python train.py --model="audio frame classifier" --dataset="tunes sung on syllables by a formant synthesiser" --gain_aug_db=10 --noise_aug=0.01 --kernel_size=5 --stem="single" --nesterov=true --batch_size=64 --epochs=3.6 --lr_schedule="cosine" --final_lr_fraction=0.01
Rows from block 5, named by matrix and row number. Each number is 200 + 30 x the weight over its row's rms, rounded and kept within 0 to 999. All counts start at 0. After the name is the row's rms in percent of the matrix's.
# weight_hh_l0_reverse: LSTM recurrent weights, backward direction (gates i, f, g, o stacked) (model.rnn.2.rnn.weight_hh_l0_reverse, 384x96), inputs 0-95
weight_hh_l0_reverse.288,099,202,227,186,252,196,212,231,160,214,196,197,209,125,213,211,214,202,164,185,220,213,188,190,156,163,180,201,189,180,155,177,216,187,232,194,203,204,174,196,152,215,199,205,208,188,137,246,204,198,143,147,158,161,220,195,200,217,175,231,190,159,206,197,212,247,164,230,218,217,200,233,183,246,119,255,201,212,207,207,202,189,222,215,270,147,181,226,143,203,207,203,186,188,211,146,128
weight_hh_l0_reverse.289,094,183,181,211,187,177,239,206,178,219,191,208,201,216,228,247,193,196,205,181,136,228,202,225,215,189,193,236,208,221,227,187,151,166,167,212,185,173,192,132,197,238,173,282,209,153,221,155,166,185,232,283,242,220,166,205,209,209,225,243,262,190,195,215,231,211,171,236,134,169,211,274,204,236,191,190,224,182,190,214,202,164,199,193,167,207,217,172,231,224,187,209,250,165,197,213,175
weight_hh_l0_reverse.290,101,170,224,243,199,184,227,212,167,203,196,232,230,215,127,129,157,143,260,201,195,142,158,178,146,216,164,220,203,179,266,197,216,247,232,214,171,187,146,203,237,182,182,238,205,237,179,204,154,211,183,203,174,198,176,262,207,193,222,182,227,208,175,209,163,205,238,212,233,200,213,220,199,249,154,191,199,182,221,185,183,204,219,204,175,157,170,234,176,229,231,202,162,160,208,213,210
weight_hh_l0_reverse.291,093,248,198,149,92,228,225,193,216,187,189,184,174,192,184,215,236,275,281,224,210,209,159,263,219,200,205,195,156,229,153,202,189,199,220,200,197,230,220,143,200,218,201,182,191,226,186,204,226,222,193,182,199,222,262,185,175,209,159,156,176,186,211,204,210,221,209,182,151,188,183,206,222,194,265,200,190,219,246,200,206,205,167,202,239,185,171,208,173,243,205,153,172,220,173,166,184
weight_hh_l0_reverse.292,093,162,247,192,201,249,177,218,265,134,165,171,192,226,175,220,236,162,216,161,188,177,155,201,148,191,187,254,165,204,167,172,237,218,202,153,130,238,201,214,205,206,286,207,196,218,229,193,205,162,200,222,179,214,165,157,179,240,213,214,217,195,182,224,190,231,158,203,179,185,153,209,232,187,180,186,195,204,190,162,139,174,198,186,212,247,233,192,227,253,231,196,207,198,221,208,212
weight_hh_l0_reverse.293,096,196,199,225,224,198,179,226,196,184,214,252,236,213,215,136,240,204,208,194,171,119,195,192,225,148,201,172,197,139,146,196,204,197,226,220,204,121,237,186,179,209,181,222,130,166,209,162,203,183,181,252,233,214,222,153,167,194,223,204,238,186,191,236,164,233,222,176,195,168,210,222,176,150,196,204,175,181,142,202,217,191,224,190,176,229,174,208,205,135,187,251,179,180,204,181,236
weight_hh_l0_reverse.294,101,233,182,235,252,191,196,149,208,197,224,173,188,174,179,243,182,139,212,151,183,217,228,166,153,238,224,201,154,196,195,186,205,170,180,188,219,126,217,193,162,201,196,147,201,218,257,180,269,232,229,223,192,196,222,256,257,230,219,165,179,150,194,201,185,231,238,214,169,155,221,237,208,205,161,257,159,222,222,205,197,236,193,197,197,173,202,221,215,168,194,198,151,204,212,227,221
weight_hh_l0_reverse.295,090,234,236,216,189,173,201,233,224,223,202,224,214,254,223,158,169,229,269,175,185,201,221,187,243,230,246,189,186,229,125,183,198,193,148,204,219,209,251,192,249,187,208,232,250,191,262,148,218,122,224,175,239,180,204,187,182,203,241,175,234,172,237,184,240,186,191,152,194,210,206,182,201,220,147,233,190,185,173,199,225,227,216,206,220,232,175,174,210,159,183,196,225,220,183,233,165
weight_hh_l0_reverse.296,099,178,239,199,229,183,198,189,200,50,173,216,160,239,177,244,158,200,246,215,197,194,203,221,173,187,191,281,217,217,199,253,232,170,226,206,210,167,194,219,176,240,205,206,194,188,178,228,207,176,212,201,202,222,194,225,184,201,234,200,185,208,197,171,225,160,212,197,153,192,168,232,231,185,163,178,192,232,188,167,221,234,180,164,204,222,240,189,145,193,236,237,195,212,233,157,191
weight_hh_l0_reverse.297,093,199,215,240,214,208,172,187,159,204,173,158,213,196,180,161,201,181,192,203,202,201,257,189,243,226,221,270,167,181,213,235,159,204,192,182,215,212,189,233,169,205,215,219,234,214,241,217,226,229,167,221,161,243,151,145,164,135,188,191,198,217,228,228,239,243,187,219,186,197,202,273,164,216,202,228,207,217,142,206,183,202,153,224,256,187,207,170,207,178,181,215,223,256,169,122,196
weight_hh_l0_reverse.298,098,258,176,249,238,218,263,242,172,222,179,188,196,211,243,214,148,183,176,201,185,177,235,174,258,196,165,221,187,168,208,199,180,262,245,225,268,200,200,254,142,173,157,202,201,256,233,236,171,175,185,252,173,187,203,193,217,184,206,136,176,239,201,244,171,227,202,187,182,193,194,205,207,175,207,199,167,179,215,177,218,155,199,242,234,193,166,187,185,174,163,211,220,176,219,204,219
weight_hh_l0_reverse.299,101,175,274,165,182,227,204,207,204,223,239,216,310,213,173,192,214,259,202,255,213,197,218,217,162,211,166,225,197,201,198,188,208,205,161,183,176,147,212,198,224,213,206,193,232,210,244,222,203,218,208,157,162,157,168,206,218,165,184,171,215,193,180,196,198,172,235,224,226,187,200,205,137,210,197,239,215,250,167,183,123,212,184,195,193,204,163,174,160,190,186,203,227,277,160,197,201
weight_hh_l0_reverse.300,103,181,203,176,232,131,175,212,150,202,196,236,170,215,176,162,174,228,191,257,194,194,166,176,228,174,200,237,192,151,244,193,196,195,138,198,204,275,189,250,204,186,193,167,235,181,238,179,227,211,215,203,215,188,206,187,295,209,218,194,234,203,171,144,229,248,224,194,219,222,227,169,134,164,201,190,215,186,186,181,179,212,167,219,261,215,217,208,182,186,177,229,182,177,171,169,230
weight_hh_l0_reverse.301,086,215,185,204,175,255,180,144,244,205,261,205,225,191,291,168,180,177,173,202,194,252,220,218,176,199,183,221,186,164,154,181,163,199,208,189,159,164,104,205,190,191,172,156,190,207,236,225,170,230,177,183,247,151,214,196,184,223,248,196,239,206,240,186,222,223,194,213,207,245,211,176,186,191,239,187,228,230,197,163,167,175,208,225,182,219,169,235,192,187,227,229,218,190,162,216,238
weight_hh_l0_reverse.302,107,212,192,248,222,152,283,169,223,175,181,258,211,191,179,248,152,166,213,204,247,224,171,223,180,209,203,227,119,186,202,165,232,179,188,184,190,220,153,245,217,203,251,204,170,221,232,218,200,188,185,187,202,254,192,229,205,210,218,184,240,212,245,179,209,175,199,255,240,175,180,188,225,175,188,180,184,160,144,236,229,252,178,219,218,197,211,229,203,140,237,207,218,200,192,233,199
weight_hh_l0_reverse.303,104,200,183,174,156,208,190,208,223,183,191,184,258,197,181,172,157,275,185,204,237,208,205,204,247,222,193,154,207,127,245,176,185,234,162,216,207,181,192,213,237,165,163,167,232,257,203,201,155,208,164,145,160,196,199,177,170,190,167,188,162,204,182,171,174,199,237,196,176,179,176,161,210,145,218,214,213,230,244,167,221,237,164,169,159,213,171,199,219,244,202,190,158,263,224,204,173
weight_hh_l0_reverse.304,100,168,206,216,199,218,222,158,230,190,212,204,173,220,212,202,230,167,176,261,228,226,241,205,227,141,149,217,201,207,167,231,172,203,184,285,192,214,232,220,227,174,163,229,228,126,170,165,178,167,152,214,221,203,169,215,225,246,203,194,185,214,167,268,191,238,150,213,223,178,182,222,162,186,235,252,221,176,233,199,184,176,200,150,212,200,210,180,187,184,213,155,226,156,171,199,166
weight_hh_l0_reverse.305,090,189,220,145,221,224,200,142,203,220,190,189,182,231,163,192,172,244,221,171,195,226,188,214,203,183,184,215,223,206,222,209,228,257,193,138,163,217,180,192,116,204,183,173,222,178,235,229,239,224,157,268,212,199,182,238,217,181,200,285,173,156,143,184,200,173,189,202,186,205,203,195,189,224,176,207,195,158,174,208,187,179,203,173,225,227,166,240,169,157,144,169,168,151,206,215,161
weight_hh_l0_reverse.306,097,204,192,267,195,179,203,189,246,228,207,151,210,179,204,186,153,164,194,138,182,223,176,141,127,206,153,253,217,177,144,152,211,201,196,236,215,221,194,261,215,256,199,195,168,181,177,254,221,147,217,168,207,184,212,200,186,203,196,187,218,177,185,204,229,180,144,237,181,178,187,162,183,222,162,173,177,224,202,160,192,207,188,215,228,202,224,210,218,198,181,192,211,258,146,205,148
weight_hh_l0_reverse.307,101,182,223,243,224,211,174,146,184,208,220,207,206,169,186,169,233,187,154,170,107,185,231,163,255,219,236,201,150,151,218,198,235,196,180,195,259,246,165,221,185,257,219,193,212,205,200,239,209,192,175,198,213,292,155,180,207,200,188,206,203,207,211,204,221,167,163,204,146,213,213,188,217,225,154,201,185,248,190,198,138,220,144,207,199,199,200,197,152,199,221,203,167,174,196,193,211
weight_hh_l0_reverse.308,102,165,180,178,184,146,115,202,180,202,182,208,238,219,231,178,207,220,227,217,183,145,229,193,196,179,190,242,222,172,171,159,179,127,254,224,241,137,229,190,219,216,200,137,193,203,189,257,207,196,186,192,208,193,230,191,218,202,142,202,220,228,238,213,230,145,175,190,177,249,193,203,211,151,203,206,224,196,161,163,125,203,188,181,194,185,178,226,203,146,222,207,196,185,198,206,164
weight_hh_l0_reverse.309,102,214,163,211,157,234,195,186,209,181,233,210,248,224,261,206,214,207,197,236,146,209,142,187,193,173,165,142,201,169,201,222,208,181,203,196,250,220,232,165,179,185,169,234,229,198,178,172,218,212,189,238,174,192,187,182,181,200,203,264,79,197,178,174,184,214,166,169,179,241,216,192,184,207,194,219,150,192,243,230,190,201,264,200,196,201,194,178,204,238,238,183,174,146,230,209,228
weight_hh_l0_reverse.310,094,230,220,200,170,215,248,238,219,172,234,153,182,156,252,234,171,212,235,220,163,180,224,223,251,111,220,191,167,196,184,184,189,143,201,171,214,202,185,155,195,205,186,256,169,195,211,178,215,233,206,157,171,192,182,254,212,228,198,174,201,194,200,199,201,185,168,253,196,188,158,199,236,205,189,146,134,198,224,190,192,177,206,220,243,204,263,192,185,181,179,152,162,236,231,172,173
weight_hh_l0_reverse.311,098,168,209,252,174,190,227,257,220,163,246,211,199,231,220,181,196,230,185,130,235,174,230,213,186,231,185,221,200,215,192,178,238,222,231,271,188,210,189,188,213,182,232,214,167,219,246,209,242,208,157,181,232,211,208,205,223,190,196,187,190,220,195,255,220,264,153,181,203,209,187,209,154,210,175,172,150,128,195,156,216,170,203,174,199,178,169,196,212,120,217,170,156,205,169,151,188
weight_hh_l0_reverse.312,112,182,227,221,253,210,180,166,216,218,198,224,221,205,191,233,198,221,141,209,201,145,173,192,180,185,232,200,233,207,131,201,219,204,139,179,179,151,245,214,172,130,210,203,236,117,229,158,209,227,175,189,151,171,266,202,167,180,206,172,214,220,234,205,166,140,219,177,220,237,184,175,184,200,204,182,221,220,206,190,211,192,175,227,219,216,192,143,202,189,226,243,184,239,163,173,229
weight_hh_l0_reverse.313,097,162,211,213,195,159,235,159,158,189,173,153,204,179,211,168,171,236,242,207,220,207,184,217,204,172,203,230,185,212,162,162,200,173,194,234,288,223,199,193,198,219,189,208,162,194,227,180,164,191,196,123,208,138,228,239,197,190,291,194,206,194,210,200,257,217,157,187,163,161,211,244,172,208,170,220,182,159,209,220,210,190,162,118,216,186,189,183,187,161,169,194,194,183,226,201,196
weight_hh_l0_reverse.314,102,210,172,140,190,217,186,217,256,186,213,228,238,232,240,215,161,148,181,190,188,180,228,181,179,239,232,282,233,231,171,274,215,190,159,255,218,166,227,188,171,215,206,187,159,227,190,191,227,216,166,222,228,171,215,237,178,244,171,227,247,217,210,217,154,192,194,192,203,254,198,202,215,226,232,228,208,198,170,188,192,182,207,194,205,140,212,160,174,185,218,226,140,197,250,182,228
weight_hh_l0_reverse.315,112,240,211,220,201,214,225,161,187,218,221,183,211,221,241,273,209,206,182,235,222,226,209,234,215,191,217,214,296,237,194,197,208,189,237,251,184,204,158,261,203,244,197,212,252,189,160,200,227,178,197,185,234,219,206,207,211,223,195,212,161,227,230,178,213,227,147,201,208,214,244,165,223,207,238,197,187,258,287,198,174,190,170,216,219,172,192,175,220,190,208,193,229,140,244,153,190
weight_hh_l0_reverse.316,092,197,176,255,239,238,203,195,210,225,161,231,193,258,217,180,197,168,215,196,174,208,163,177,243,206,210,223,247,150,169,163,199,231,216,209,236,192,151,166,209,219,128,225,174,192,166,234,198,182,166,200,163,265,159,159,218,194,212,196,215,179,148,160,230,233,226,193,184,142,175,221,202,221,196,126,203,229,221,142,231,202,210,202,204,188,220,207,160,205,162,248,189,218,208,183,160
weight_hh_l0_reverse.317,099,176,198,187,183,229,176,180,193,175,222,135,177,187,233,220,182,181,186,200,170,186,212,196,176,244,188,218,107,204,247,208,219,253,256,220,180,169,211,210,140,210,178,161,144,224,207,208,184,208,185,158,168,182,150,173,156,128,259,175,196,185,209,202,255,186,199,197,193,195,241,201,206,199,182,142,205,172,218,238,190,239,184,223,180,223,211,197,220,191,184,227,227,250,196,207,138
weight_hh_l0_reverse.318,097,206,190,189,219,197,179,199,207,174,188,234,181,204,186,118,182,205,229,252,229,126,176,202,204,231,185,181,168,203,212,251,250,202,192,183,157,184,194,197,188,170,206,206,225,181,209,156,211,176,172,175,186,255,201,174,212,171,146,200,187,195,157,137,296,222,210,178,242,229,172,225,199,181,201,177,169,200,215,193,228,214,164,225,251,195,202,164,270,203,171,152,244,203,201,192,239
weight_hh_l0_reverse.319,088,154,166,228,205,206,230,179,217,224,198,220,202,201,200,236,223,203,227,226,161,192,204,147,197,207,216,213,226,239,199,192,250,269,197,222,137,166,182,139,231,210,173,186,185,164,192,277,177,197,226,183,185,227,154,224,193,241,218,235,227,141,167,198,199,125,192,224,230,132,218,225,176,220,202,189,231,190,223,210,225,196,165,161,220,191,192,193,152,184,223,272,194,211,230,199,183
weight_hh_l0_reverse.320,095,219,240,220,197,210,210,179,179,217,186,229,186,149,281,186,278,161,191,189,245,201,183,119,204,209,210,200,175,214,205,194,234,234,200,217,173,193,210,223,223,254,216,176,219,227,238,187,245,180,186,231,165,186,238,190,168,192,218,223,244,228,154,180,159,198,251,145,205,169,191,196,154,181,210,183,193,198,203,258,227,188,173,208,189,201,225,171,186,144,189,214,173,155,231,159,150
weight_hh_l0_reverse.321,100,209,163,191,177,163,241,179,214,236,159,218,176,246,189,181,191,220,183,165,177,169,187,195,187,175,247,189,188,214,170,221,224,193,194,256,200,170,157,205,188,132,211,188,186,258,239,134,218,207,273,180,185,169,155,246,183,165,173,199,244,197,153,200,213,159,184,218,196,197,154,226,190,200,200,172,133,149,238,200,219,254,154,213,165,182,192,208,218,203,193,159,170,196,187,217,243